python train.py --model="class-conditioned image diffusion model" --norm_position="pre" --activation="relu" --qk_norm=false --drop_path=0.05 --num_experts=64 --moe_every=2 --expert_mlp_ratio=0.5 --experts_per_token=1 --residual_init="scaled_by_depth" --optimizer="muon" --batch_size=64
Rows from block 13 of a small class-conditioned image diffusion model, named by matrix and row number. Rows with one number within an expert belong to one neuron, the router's apart. Each number is 200 + 20 x the weight over its row's rms, rounded and kept within 0 to 999. All counts start at 0.
After each expert's rows are labels from the 100 images, of 14976 (inputs lightly noised), where the router gives the expert most weight on average: "responds to" is what is common among them. Only what is clearly more common there than usual is listed. The data: scattered letters and digits in many colours.
# router: router (model.blocks.13.mlp.router.weight, 64x128, trained with AdamW), inputs 43-85
# up: expert up (model.blocks.13.mlp.up, 64x64x128), inputs 43-85
# down: expert down (model.blocks.13.mlp.down, 64x128x64, transposed), outputs 43-85

# expert 27
router.27,181,177,186,184,178,186,207,233,214,208,216,228,215,191,179,223,189,195,228,211,225,234,241,185,190,210,183,236,184,168,224,193,218,212,180,180,203,215,203,215,227,220,221
up.0,196,206,245,176,192,185,212,195,187,214,199,157,192,211,201,182,185,233,228,195,200,195,216,223,214,213,194,214,183,188,178,152,190,181,233,206,193,185,192,194,225,184,217
down.0,225,167,164,223,151,185,198,220,219,174,225,207,219,171,203,170,220,182,197,201,227,234,209,193,153,188,176,186,213,197,237,245,163,200,219,187,212,210,210,205,210,183,216
up.1,199,176,236,216,160,207,213,197,207,188,247,200,210,199,207,206,209,214,177,180,241,220,208,184,204,216,212,226,211,194,198,189,181,167,214,198,150,228,199,195,244,182,265
down.1,183,237,158,207,245,193,190,204,165,194,162,225,176,210,212,194,197,179,206,228,164,204,190,214,169,182,183,185,207,195,229,195,220,241,197,199,257,167,219,222,175,203,158
up.2,157,197,200,212,203,177,189,189,208,184,194,220,179,219,197,216,182,198,179,209,193,190,177,223,196,243,208,212,163,189,223,220,201,188,201,197,179,200,210,193,196,188,202
down.2,226,201,234,196,211,209,235,201,195,200,201,190,190,181,204,191,209,204,209,210,197,192,200,182,214,159,171,215,251,198,162,186,178,203,188,177,189,183,191,224,192,205,192
up.3,223,240,159,216,187,229,232,206,218,192,176,191,217,178,221,244,210,204,195,170,210,212,232,200,194,228,206,155,199,204,189,223,206,185,197,208,188,221,200,241,192,208,183
down.3,194,186,215,188,186,190,182,236,227,208,233,198,164,204,182,170,204,192,174,155,225,189,184,196,232,170,200,236,167,219,206,160,165,173,236,198,199,207,219,174,224,201,207
up.4,247,195,214,230,236,202,197,200,170,189,193,193,185,193,190,215,213,214,199,186,227,179,213,192,170,225,198,187,205,186,177,188,216,219,190,160,204,190,207,212,240,216,214
down.4,178,218,188,170,144,205,219,194,231,182,209,207,220,194,205,202,210,192,180,191,153,241,184,197,214,171,204,209,215,212,236,193,192,204,214,227,199,217,201,189,201,189,229
up.5,179,203,167,228,205,191,190,190,210,214,184,203,227,196,224,241,184,203,184,193,194,232,184,209,193,203,205,201,221,217,196,180,190,178,203,215,151,180,221,235,209,161,241
down.5,192,197,211,173,210,206,186,219,174,235,211,202,174,202,209,224,223,209,178,227,211,158,210,202,214,226,178,166,217,213,227,199,198,212,214,205,246,205,215,223,165,201,187
up.6,155,189,168,184,219,170,193,212,200,200,184,220,230,224,215,207,170,220,193,180,208,193,205,213,216,236,200,222,223,196,209,226,223,179,152,209,193,199,171,214,228,179,206
down.6,232,223,223,197,173,234,207,195,201,204,220,195,149,166,190,208,231,184,186,225,186,203,215,177,187,174,191,174,187,179,198,183,162,193,241,199,215,190,226,187,201,217,185
up.7,202,236,164,193,205,171,166,208,215,204,198,171,241,202,192,225,198,207,229,171,205,189,212,170,208,264,188,182,245,190,192,194,237,180,179,202,147,182,222,208,210,193,218
down.7,206,181,206,199,214,211,199,207,170,203,201,234,135,196,206,197,188,221,182,202,170,220,208,210,206,189,200,185,159,198,240,166,196,176,222,183,227,190,217,228,194,228,176
responds to: white; pink; count: six; the character H

# expert 44
router.44,172,198,234,214,239,185,193,197,168,197,208,242,188,210,211,233,196,222,219,224,211,227,225,170,190,199,183,189,214,204,204,204,180,203,208,148,193,230,229,221,219,213,241
up.0,184,222,193,168,222,197,205,175,188,234,174,204,191,234,219,197,150,205,238,236,186,194,201,197,209,196,204,201,182,202,203,190,197,197,203,198,224,193,182,174,209,175,167
down.0,177,179,229,160,182,212,207,168,199,205,182,197,207,203,218,191,201,224,225,230,168,184,173,216,216,191,217,168,200,204,241,171,218,182,223,233,174,172,228,176,172,195,196
up.1,210,197,227,171,175,212,207,206,233,212,201,201,210,186,197,175,230,173,186,173,209,202,194,204,207,202,215,183,212,223,237,194,250,197,188,233,196,194,206,181,222,176,210
down.1,150,187,221,223,201,223,213,200,187,220,148,179,252,214,234,201,190,175,218,218,231,171,213,203,199,167,201,220,203,205,168,222,188,193,201,204,195,220,169,196,197,208,216
up.2,193,205,218,181,236,190,168,198,166,222,177,215,200,187,206,171,205,212,172,219,162,193,193,187,226,202,201,201,183,198,167,201,173,211,203,199,159,205,162,168,179,192,219
down.2,226,185,206,185,196,175,194,212,236,192,188,208,211,195,219,184,190,212,206,210,226,174,167,208,173,200,221,183,208,193,238,226,224,170,198,229,214,165,232,210,202,180,195
up.3,218,217,174,226,207,186,192,203,165,229,214,182,225,225,183,176,207,196,209,191,184,168,148,215,233,183,197,220,157,208,169,194,201,210,168,165,209,209,230,184,226,209,154
down.3,155,176,209,156,213,222,187,207,211,202,188,257,198,175,224,202,175,212,214,199,190,203,203,211,195,199,176,163,208,198,242,188,176,224,219,229,196,173,202,233,153,149,213
up.4,212,215,168,189,144,190,173,202,199,194,242,203,190,218,217,201,207,214,173,195,155,185,188,220,210,211,189,218,188,200,194,179,194,212,222,233,206,211,181,168,177,236,178
down.4,201,168,200,217,227,186,195,217,235,222,194,192,185,194,187,164,177,189,239,185,225,178,208,182,175,181,200,165,170,215,191,195,228,193,186,175,198,175,193,181,163,140,197
up.5,230,194,204,204,214,219,191,236,205,237,205,211,219,197,210,186,215,178,208,201,217,212,223,181,191,202,204,193,202,203,213,199,178,239,187,218,207,193,204,186,222,166,208
down.5,196,228,199,206,195,196,218,166,215,194,185,172,237,181,179,198,218,182,178,163,204,179,180,213,180,199,224,195,183,206,181,190,211,191,213,218,188,197,185,172,184,192,218
up.6,184,202,233,202,218,184,207,222,157,200,178,221,225,168,220,223,221,189,186,218,219,171,188,172,200,163,194,188,221,208,188,217,190,224,199,204,193,202,181,194,190,216,204
down.6,224,212,194,229,148,187,217,196,223,208,212,166,194,225,194,206,203,205,199,197,198,201,197,200,184,213,205,216,150,178,150,197,222,186,205,154,201,198,231,210,230,203,195
up.7,234,158,212,164,223,211,188,192,172,204,213,202,177,225,189,205,210,230,201,194,185,224,179,231,183,186,206,179,182,179,204,199,227,211,166,199,161,162,212,203,207,196,243
down.7,178,164,199,191,217,232,193,202,227,192,188,189,202,199,201,186,222,141,216,201,241,159,208,224,197,217,199,202,199,180,223,221,199,153,215,210,243,162,194,185,188,177,195
responds to: black; count: six; brown; purple

# expert 45
router.45,230,223,169,217,210,201,190,232,179,173,204,203,214,190,167,180,196,215,209,168,213,188,196,175,180,222,186,182,165,235,213,176,187,198,200,185,195,192,188,199,194,152,162
up.0,198,205,228,197,230,206,199,205,200,224,198,164,183,189,152,185,200,207,198,197,230,206,220,217,179,201,206,190,163,197,196,181,201,188,218,164,176,197,232,213,223,210,208
down.0,193,187,206,183,210,190,221,206,178,225,191,223,143,219,197,168,170,166,180,199,207,176,174,221,213,197,224,215,217,217,145,191,207,175,182,218,232,192,210,195,201,222,200
up.1,260,224,211,171,200,193,164,220,183,193,178,179,193,199,213,233,187,209,188,177,202,189,187,191,189,208,197,203,188,203,236,225,166,218,183,205,177,230,209,174,193,214,178
down.1,219,182,191,220,204,209,176,228,225,179,219,205,186,195,204,193,229,212,205,201,207,227,192,205,207,217,229,167,231,200,211,190,223,238,170,219,189,199,197,198,207,166,208
up.2,185,156,175,225,162,227,197,180,204,201,229,193,197,192,187,230,230,198,237,199,168,194,220,200,200,223,201,177,217,220,193,224,205,197,198,234,242,183,216,210,208,247,205
down.2,168,239,200,152,169,198,219,219,229,194,207,205,203,175,219,213,201,216,192,176,218,218,199,245,187,210,211,233,211,205,223,197,208,200,236,224,184,185,226,215,211,187,220
up.3,188,196,189,195,200,198,195,213,177,143,205,199,223,194,183,198,165,219,188,221,218,220,194,187,189,228,197,196,201,202,222,173,180,154,201,188,198,183,183,232,195,170,211
down.3,220,203,165,224,209,205,179,194,209,216,220,239,190,219,167,196,206,204,209,188,215,208,202,176,188,196,187,175,186,234,223,199,223,193,201,191,193,175,189,172,196,196,168
up.4,194,223,194,180,195,211,201,207,233,187,221,193,172,200,209,252,208,158,182,216,165,192,215,221,170,239,188,182,209,193,215,206,189,192,197,222,202,202,175,220,214,176,196
down.4,181,156,212,197,195,175,212,190,196,205,195,231,177,215,210,205,209,224,192,244,208,190,228,205,218,203,170,163,219,230,198,214,184,148,174,205,207,191,226,236,184,176,196
up.5,221,211,159,253,193,192,208,210,237,200,211,168,174,210,152,213,193,191,207,199,185,222,215,183,216,215,188,198,167,219,208,204,216,204,195,143,241,235,211,205,220,226,184
down.5,189,238,201,172,216,183,159,190,198,201,221,197,250,204,197,207,190,200,206,223,210,175,167,204,173,225,225,196,214,176,207,199,208,203,206,217,178,185,192,219,188,199,264
up.6,180,220,201,190,224,174,202,190,198,193,204,216,226,200,210,209,146,187,200,181,244,168,189,186,180,202,216,237,176,203,218,178,198,175,194,209,214,206,198,213,198,211,224
down.6,201,173,157,208,166,219,193,177,198,169,231,181,175,208,199,224,199,162,193,241,192,215,220,225,202,234,201,181,222,178,230,208,195,234,212,187,200,218,204,200,200,208,217
up.7,130,206,193,191,167,212,216,180,198,180,184,199,184,223,229,220,194,169,202,215,202,171,211,211,218,213,207,204,243,216,188,193,188,187,193,222,162,200,196,187,180,234,210
down.7,209,187,194,177,194,198,205,229,205,199,194,183,182,171,206,231,205,210,186,185,193,204,207,227,174,235,181,209,213,175,221,197,221,186,196,182,187,197,216,257,187,194,181
responds to: black; brown; blue; count: six

# expert 25
router.25,187,216,231,193,232,179,211,200,209,216,225,230,168,215,161,209,198,236,230,187,166,243,208,189,208,219,179,211,191,220,203,174,208,184,206,151,189,199,229,200,221,189,231
up.0,192,187,160,201,189,214,194,226,202,213,165,195,219,175,250,179,230,209,209,217,217,212,225,220,174,184,204,184,211,207,199,201,184,195,187,201,158,248,217,231,209,176,180
down.0,234,184,220,198,181,194,229,241,184,171,192,183,207,226,202,225,197,218,197,199,187,215,185,229,223,215,195,233,196,211,175,185,212,150,195,215,199,187,183,187,210,248,205
up.1,192,180,211,174,242,226,185,189,179,223,183,200,233,190,199,157,227,183,229,202,187,210,207,218,167,184,209,209,198,176,209,198,204,157,225,218,161,175,214,213,185,217,261
down.1,182,223,198,218,163,187,197,190,177,198,190,220,168,212,215,257,189,230,163,216,177,228,204,218,234,239,190,222,188,197,186,205,184,233,197,188,171,233,202,209,212,210,183
up.2,158,195,240,201,217,236,177,191,206,190,206,151,172,218,200,207,190,173,193,205,228,182,186,210,228,177,204,205,208,192,213,203,204,180,190,229,199,181,203,197,169,198,199
down.2,217,215,190,153,194,206,191,192,229,184,173,207,244,177,199,207,199,173,180,219,154,180,176,202,195,183,207,222,200,209,252,231,207,219,208,164,184,170,190,200,202,210,215
up.3,180,179,200,229,183,201,192,217,219,209,222,200,198,199,228,179,194,217,219,170,178,167,207,208,213,196,196,207,200,202,202,197,194,201,217,233,232,207,184,162,197,192,209
down.3,239,220,205,187,211,193,233,196,205,203,167,171,211,213,171,201,198,177,191,229,227,190,181,243,210,188,189,198,191,202,186,239,186,183,214,176,196,198,226,191,186,218,153
up.4,208,196,183,205,171,182,212,217,191,191,220,205,203,215,217,206,187,175,199,211,208,213,171,194,194,189,212,192,197,183,200,185,204,230,189,172,236,218,201,199,243,206,186
down.4,185,170,234,189,236,195,190,207,179,207,183,219,186,159,220,172,215,238,208,202,201,215,211,177,228,193,203,178,231,219,217,186,187,199,174,212,159,183,179,190,183,171,201
up.5,220,163,173,172,191,201,162,183,224,214,185,199,185,217,153,208,207,219,215,190,186,213,184,204,222,246,182,244,190,179,185,192,196,219,178,204,211,203,228,168,184,221,198
down.5,191,184,181,227,201,193,191,222,215,176,167,189,224,214,224,237,167,201,151,192,221,178,178,216,156,167,218,220,202,208,206,201,221,196,178,165,193,255,171,188,198,221,200
up.6,186,185,202,172,178,202,240,195,206,205,187,194,245,178,184,185,232,193,237,215,188,205,196,205,213,208,193,176,199,195,201,204,194,227,203,236,192,166,216,185,186,171,182
down.6,213,195,199,187,226,198,174,226,195,224,199,170,226,205,212,192,196,215,214,195,218,194,188,190,194,173,200,210,180,199,190,199,217,169,188,141,194,249,208,197,226,195,201
up.7,190,191,191,219,168,209,172,212,232,213,217,220,163,202,219,176,208,210,171,198,216,204,190,209,206,179,168,212,181,186,177,191,208,217,194,206,199,174,190,167,189,203,189
down.7,222,209,200,170,204,195,236,169,200,185,199,201,246,207,169,191,186,187,220,229,215,222,180,198,201,209,174,209,177,219,217,230,184,179,167,165,222,211,215,241,205,189,163
responds to: blue; purple; count: six

# expert 11
router.11,236,190,187,191,205,224,171,190,204,221,177,174,204,202,172,192,196,200,201,187,177,176,205,201,219,206,183,203,176,208,218,191,214,215,234,237,185,195,175,198,174,217,174
up.0,166,170,197,173,205,213,164,175,223,187,218,177,182,193,168,173,190,208,210,180,183,250,231,238,185,231,185,241,179,184,199,217,211,185,228,174,201,218,193,224,204,216,214
down.0,221,178,196,187,245,204,203,219,214,186,209,209,217,179,197,188,214,171,201,197,252,179,212,171,197,184,197,184,257,203,214,210,202,189,202,253,237,162,199,184,183,193,194
up.1,184,184,156,203,212,202,185,229,197,223,208,205,216,220,177,217,249,182,216,209,242,162,212,209,214,194,201,183,209,198,186,208,227,178,188,228,239,216,175,208,193,214,268
down.1,218,215,183,222,205,236,193,216,216,199,203,192,194,171,188,216,196,161,167,210,189,175,192,216,148,212,208,196,201,180,215,230,180,191,191,187,230,251,178,181,227,165,191
up.2,167,204,206,188,222,176,174,220,205,206,166,184,183,210,183,191,174,224,176,195,154,224,242,202,208,202,217,221,207,205,157,200,220,171,224,181,182,245,204,227,204,185,236
down.2,189,181,208,168,198,234,199,189,180,186,195,187,210,213,201,187,227,155,216,184,210,172,202,240,194,195,193,238,240,179,224,213,205,163,248,247,234,158,199,195,187,242,225
up.3,177,197,130,179,189,209,187,200,193,228,181,207,186,220,206,201,217,202,160,206,192,183,216,206,212,213,199,208,182,193,216,186,175,232,199,184,217,208,170,207,216,159,178
down.3,216,201,185,214,198,224,220,202,193,191,195,219,224,226,235,196,215,225,173,184,219,216,233,202,197,149,226,173,235,198,231,211,211,223,197,230,233,199,177,188,203,195,220
up.4,194,177,198,218,195,189,199,201,185,189,172,186,229,212,235,218,199,197,196,195,231,188,195,200,202,171,207,197,226,182,195,225,188,182,193,228,208,185,199,218,163,160,186
down.4,143,228,185,190,171,205,209,185,211,161,170,207,192,222,206,235,173,174,178,206,211,206,205,238,206,218,211,254,189,178,189,197,182,196,221,178,191,224,187,223,198,234,211
up.5,176,230,174,202,214,217,201,185,161,180,207,182,194,192,197,227,216,200,181,206,196,175,193,210,239,220,214,224,190,227,192,197,186,187,189,206,159,196,178,211,190,202,225
down.5,216,211,190,187,186,218,180,199,240,217,231,199,193,202,163,210,211,201,209,192,217,222,200,209,194,200,211,190,203,166,231,226,206,219,233,228,230,199,191,202,244,220,208
up.6,189,201,208,176,233,202,207,190,162,193,185,212,193,164,246,203,203,227,200,221,175,188,187,194,200,206,198,163,211,191,199,216,178,179,176,243,167,198,182,178,163,167,168
down.6,216,218,173,201,171,191,199,208,194,217,231,187,181,238,180,208,195,183,186,191,223,213,215,201,189,194,193,230,188,191,165,189,196,215,238,181,239,218,189,198,222,259,204
up.7,201,248,172,217,228,176,198,202,193,178,201,207,176,184,218,189,190,216,213,206,231,233,212,216,181,194,193,178,194,176,194,236,179,184,146,192,156,217,213,219,212,188,171
down.7,226,232,221,202,205,213,193,220,211,181,195,217,178,212,231,183,189,194,176,212,170,168,171,233,180,199,206,237,198,209,215,217,200,189,162,187,176,179,204,193,208,160,198
responds to: orange; pink; yellow; count: six

# expert 30
router.30,190,179,198,177,205,226,194,211,163,190,198,186,200,202,193,207,193,172,207,236,203,206,216,196,199,214,213,199,220,174,236,184,234,204,195,232,169,182,202,232,198,222,215
up.0,170,200,151,176,214,194,203,198,180,191,214,212,186,202,210,235,203,193,211,221,186,220,175,208,209,212,205,168,227,190,210,207,196,197,183,238,182,186,204,208,198,201,204
down.0,193,178,209,251,201,183,232,172,205,203,189,203,216,226,215,201,199,190,169,196,214,173,223,185,208,189,188,231,210,233,190,192,211,180,194,184,210,192,203,197,166,199,197
up.1,153,195,173,169,201,175,213,207,181,181,198,213,227,188,219,195,171,194,195,211,193,171,205,197,208,224,237,194,232,206,191,205,198,167,205,201,214,210,187,219,245,204,202
down.1,211,225,209,207,203,233,186,216,210,228,187,201,194,202,212,209,212,214,200,176,201,227,234,178,179,179,139,188,187,155,205,213,185,189,183,204,195,172,195,202,172,212,166
up.2,201,170,229,208,161,194,217,221,245,166,205,199,180,203,202,260,181,170,176,193,194,198,204,186,230,228,200,225,218,203,174,231,215,201,201,197,229,216,224,200,190,203,209
down.2,179,252,210,200,224,209,189,173,193,189,164,204,198,202,211,191,199,212,195,213,193,145,180,212,202,172,213,186,179,200,216,180,194,191,196,185,173,227,182,230,199,207,190
up.3,202,195,237,227,179,183,212,208,199,206,171,199,203,221,203,204,214,219,206,185,219,212,185,183,230,254,191,207,200,223,185,213,226,182,211,210,190,215,201,185,194,214,220
down.3,181,213,183,216,220,201,196,200,200,191,215,194,223,218,202,241,183,200,184,209,178,181,210,167,164,190,191,234,245,196,242,156,221,168,214,182,236,220,175,221,217,187,204
up.4,195,233,198,228,194,210,185,192,171,184,231,194,171,205,177,238,205,183,164,216,232,180,201,199,212,215,202,222,208,193,189,203,223,195,216,197,203,224,169,180,199,211,165
down.4,162,164,218,171,190,185,248,220,214,212,164,237,202,210,220,187,202,202,227,199,218,214,197,220,205,214,214,175,171,194,223,199,175,216,193,201,180,162,216,216,197,166,231
up.5,215,212,204,197,206,207,246,170,168,179,183,225,221,195,174,201,203,211,204,191,214,195,197,180,190,210,218,182,197,226,198,208,205,190,203,208,183,226,191,182,206,224,170
down.5,205,197,204,220,206,204,158,232,194,202,225,192,181,175,211,209,202,212,213,178,173,195,234,187,202,210,190,216,199,187,210,175,221,207,245,224,185,166,216,209,200,193,248
up.6,225,180,194,188,209,185,211,186,188,192,195,216,220,195,180,195,194,220,239,176,213,243,214,186,197,231,240,210,212,217,197,182,227,207,214,177,219,246,206,200,203,192,191
down.6,204,207,212,172,220,223,202,237,199,169,187,173,219,198,226,209,225,173,164,233,174,177,198,233,194,203,199,219,224,165,228,236,189,200,212,198,170,148,192,213,183,189,243
up.7,176,216,182,218,195,179,212,223,205,208,234,199,253,211,206,258,185,197,225,188,224,185,193,199,206,234,182,193,202,205,202,226,213,190,196,185,182,198,172,181,224,209,215
down.7,232,168,208,182,195,188,221,184,180,199,180,234,139,204,205,172,200,214,157,192,189,222,223,218,201,186,196,187,196,186,201,168,196,189,215,206,208,237,237,212,177,201,200
responds to: red; orange; pink; count: six

# expert 28
router.28,226,200,204,211,216,217,228,158,216,163,189,218,186,203,218,200,230,208,191,192,188,177,156,209,183,198,194,225,202,191,204,205,206,205,139,208,184,215,178,206,222,211,214
up.0,209,215,186,209,188,190,192,162,193,214,168,212,237,190,178,190,212,175,218,174,188,225,187,201,189,229,179,211,209,192,253,197,206,221,194,203,176,181,200,159,184,211,206
down.0,241,232,225,230,181,194,184,226,197,171,195,192,209,199,173,209,218,200,173,217,205,241,184,195,185,209,176,197,179,167,200,192,244,204,196,194,179,204,204,202,198,194,192
up.1,236,210,207,210,202,197,191,248,177,207,177,185,209,226,169,154,232,195,201,187,200,194,187,211,182,162,213,212,193,181,193,193,190,204,199,194,240,213,170,203,180,177,204
down.1,184,196,196,188,211,201,189,216,221,171,195,248,159,208,207,199,178,185,169,177,158,219,180,206,213,224,172,217,174,162,232,151,203,203,182,202,224,196,230,201,210,210,176
up.2,189,174,181,158,218,192,193,187,194,216,216,187,208,225,212,220,189,157,206,242,195,209,153,231,196,191,199,227,219,214,217,214,195,237,180,200,215,197,181,186,197,206,182
down.2,167,195,185,187,189,216,172,211,194,214,223,198,198,188,224,176,201,225,236,143,230,207,204,225,198,225,217,216,201,187,242,194,169,244,185,156,186,212,216,203,185,197,219
up.3,173,201,227,181,201,190,221,201,173,223,201,185,199,179,186,189,193,207,217,174,259,216,192,197,178,183,185,219,206,202,228,192,198,196,203,232,166,197,179,182,220,203,190
down.3,213,222,225,193,244,199,189,180,198,218,203,190,202,186,218,192,171,186,184,244,172,170,183,215,175,172,238,210,208,215,181,211,175,208,182,193,194,213,206,171,203,189,218
up.4,203,178,198,192,165,187,193,193,208,215,178,257,261,204,235,184,176,218,203,192,197,234,168,199,161,187,191,204,172,201,230,201,207,184,228,211,214,165,214,219,206,206,201
down.4,216,262,228,191,195,221,196,237,205,195,196,186,183,219,193,217,210,171,170,215,195,228,175,202,212,194,180,213,200,169,201,196,189,227,186,210,189,229,181,189,225,197,170
up.5,215,201,208,181,151,196,188,193,193,179,238,208,196,230,218,207,207,193,215,212,174,219,209,207,216,199,188,235,193,208,186,166,187,209,185,236,204,198,185,150,193,200,218
down.5,215,176,192,173,185,216,209,215,233,177,240,158,200,191,162,234,217,176,179,192,212,213,196,213,192,220,231,212,218,216,210,188,230,204,194,169,214,203,190,204,207,207,212
up.6,213,196,210,205,177,182,193,225,190,207,232,184,210,198,224,227,179,195,236,212,150,205,177,226,192,225,208,209,193,187,213,196,207,184,180,210,199,173,236,162,251,187,216
down.6,186,148,213,214,186,223,160,183,168,207,210,215,214,211,242,179,211,236,231,176,214,186,230,218,203,198,218,187,193,199,244,201,189,238,198,175,193,203,235,200,176,205,214
up.7,215,199,176,238,203,195,173,204,157,192,188,208,170,216,228,218,160,209,201,196,223,199,207,226,266,222,209,175,207,207,204,175,192,227,210,156,195,228,215,159,187,214,212
down.7,186,193,205,201,216,174,180,208,203,199,175,164,198,180,189,222,193,174,202,231,186,172,185,209,210,185,215,244,231,208,180,188,195,229,213,209,234,191,186,200,208,219,175
responds to: brown; black

# expert 53
router.53,221,201,173,200,183,222,181,221,191,200,170,176,228,181,216,196,210,159,184,200,227,190,214,185,189,181,207,191,226,186,214,204,196,223,209,236,182,195,204,231,202,230,193
up.0,224,195,202,193,227,187,207,193,215,175,195,193,218,193,187,218,179,195,195,179,230,204,163,219,185,201,196,181,214,192,225,239,178,211,171,139,243,210,201,240,183,212,160
down.0,184,222,192,211,147,190,186,188,183,164,198,228,191,219,237,197,222,215,192,194,158,206,212,199,217,212,213,192,209,207,217,167,201,188,232,286,199,184,201,163,206,219,223
up.1,157,206,210,211,222,201,194,223,183,178,211,179,175,205,232,232,172,207,185,188,213,162,201,191,188,167,194,198,219,198,211,208,211,156,206,172,211,265,185,211,208,211,224
down.1,210,187,202,207,167,199,242,192,210,176,209,230,186,195,178,210,216,199,197,221,182,241,215,210,237,243,208,196,197,193,207,214,199,212,186,228,200,124,173,214,209,173,171
up.2,211,225,148,220,195,205,199,197,180,199,204,172,210,212,178,275,228,207,188,201,186,198,204,233,220,226,201,198,210,194,188,176,190,177,189,189,168,179,223,237,213,230,232
down.2,165,176,223,222,202,216,146,206,179,206,227,193,201,160,206,181,209,202,209,181,175,184,194,159,193,204,232,193,203,194,182,180,202,180,168,220,213,213,179,184,219,211,204
up.3,210,207,192,222,163,185,210,237,186,175,226,210,200,196,228,250,222,178,181,203,226,200,183,230,203,204,226,191,181,186,194,235,181,183,182,202,184,243,199,170,216,205,207
down.3,169,186,206,154,213,244,184,175,210,208,175,192,211,187,189,211,188,217,236,167,196,228,230,201,205,216,167,207,197,207,233,159,207,217,207,208,195,181,215,218,210,190,212
up.4,210,202,227,186,163,205,211,237,189,190,220,207,219,204,208,226,232,193,226,194,192,218,193,191,205,266,216,196,212,207,227,199,214,192,186,219,199,236,238,210,169,210,190
down.4,220,183,195,195,200,201,209,200,231,189,226,216,197,214,219,165,207,207,176,215,213,197,201,189,231,173,213,173,179,191,173,181,179,201,234,218,192,160,197,168,198,184,226
up.5,178,185,219,217,207,214,181,162,198,147,203,209,220,208,192,214,192,214,236,212,195,208,192,166,202,198,199,197,219,205,221,213,234,207,187,201,207,186,195,195,228,193,218
down.5,194,254,196,175,195,217,183,199,199,200,194,188,201,201,186,219,191,194,194,220,220,185,187,220,200,220,198,196,158,204,158,203,178,188,205,173,172,176,191,203,221,178,178
up.6,211,203,177,199,188,188,186,219,204,198,221,200,243,198,238,242,215,213,198,180,256,205,194,212,191,248,209,183,199,194,205,223,206,183,179,192,211,202,215,208,231,196,208
down.6,190,195,201,206,208,206,201,182,199,186,186,219,233,207,226,242,165,186,190,211,222,198,219,161,211,215,210,196,220,211,215,194,198,201,199,179,200,195,180,202,202,206,220
up.7,170,172,214,216,203,223,196,219,177,187,231,215,219,185,219,187,211,204,198,180,184,198,208,169,214,211,235,167,205,197,190,181,201,199,191,198,179,205,189,223,222,228,211
down.7,209,250,197,178,193,166,230,199,199,215,214,205,186,228,181,217,184,195,201,221,223,212,217,229,222,188,163,237,185,206,172,231,215,190,214,198,213,208,189,192,184,191,170
responds to: yellow; orange; count: six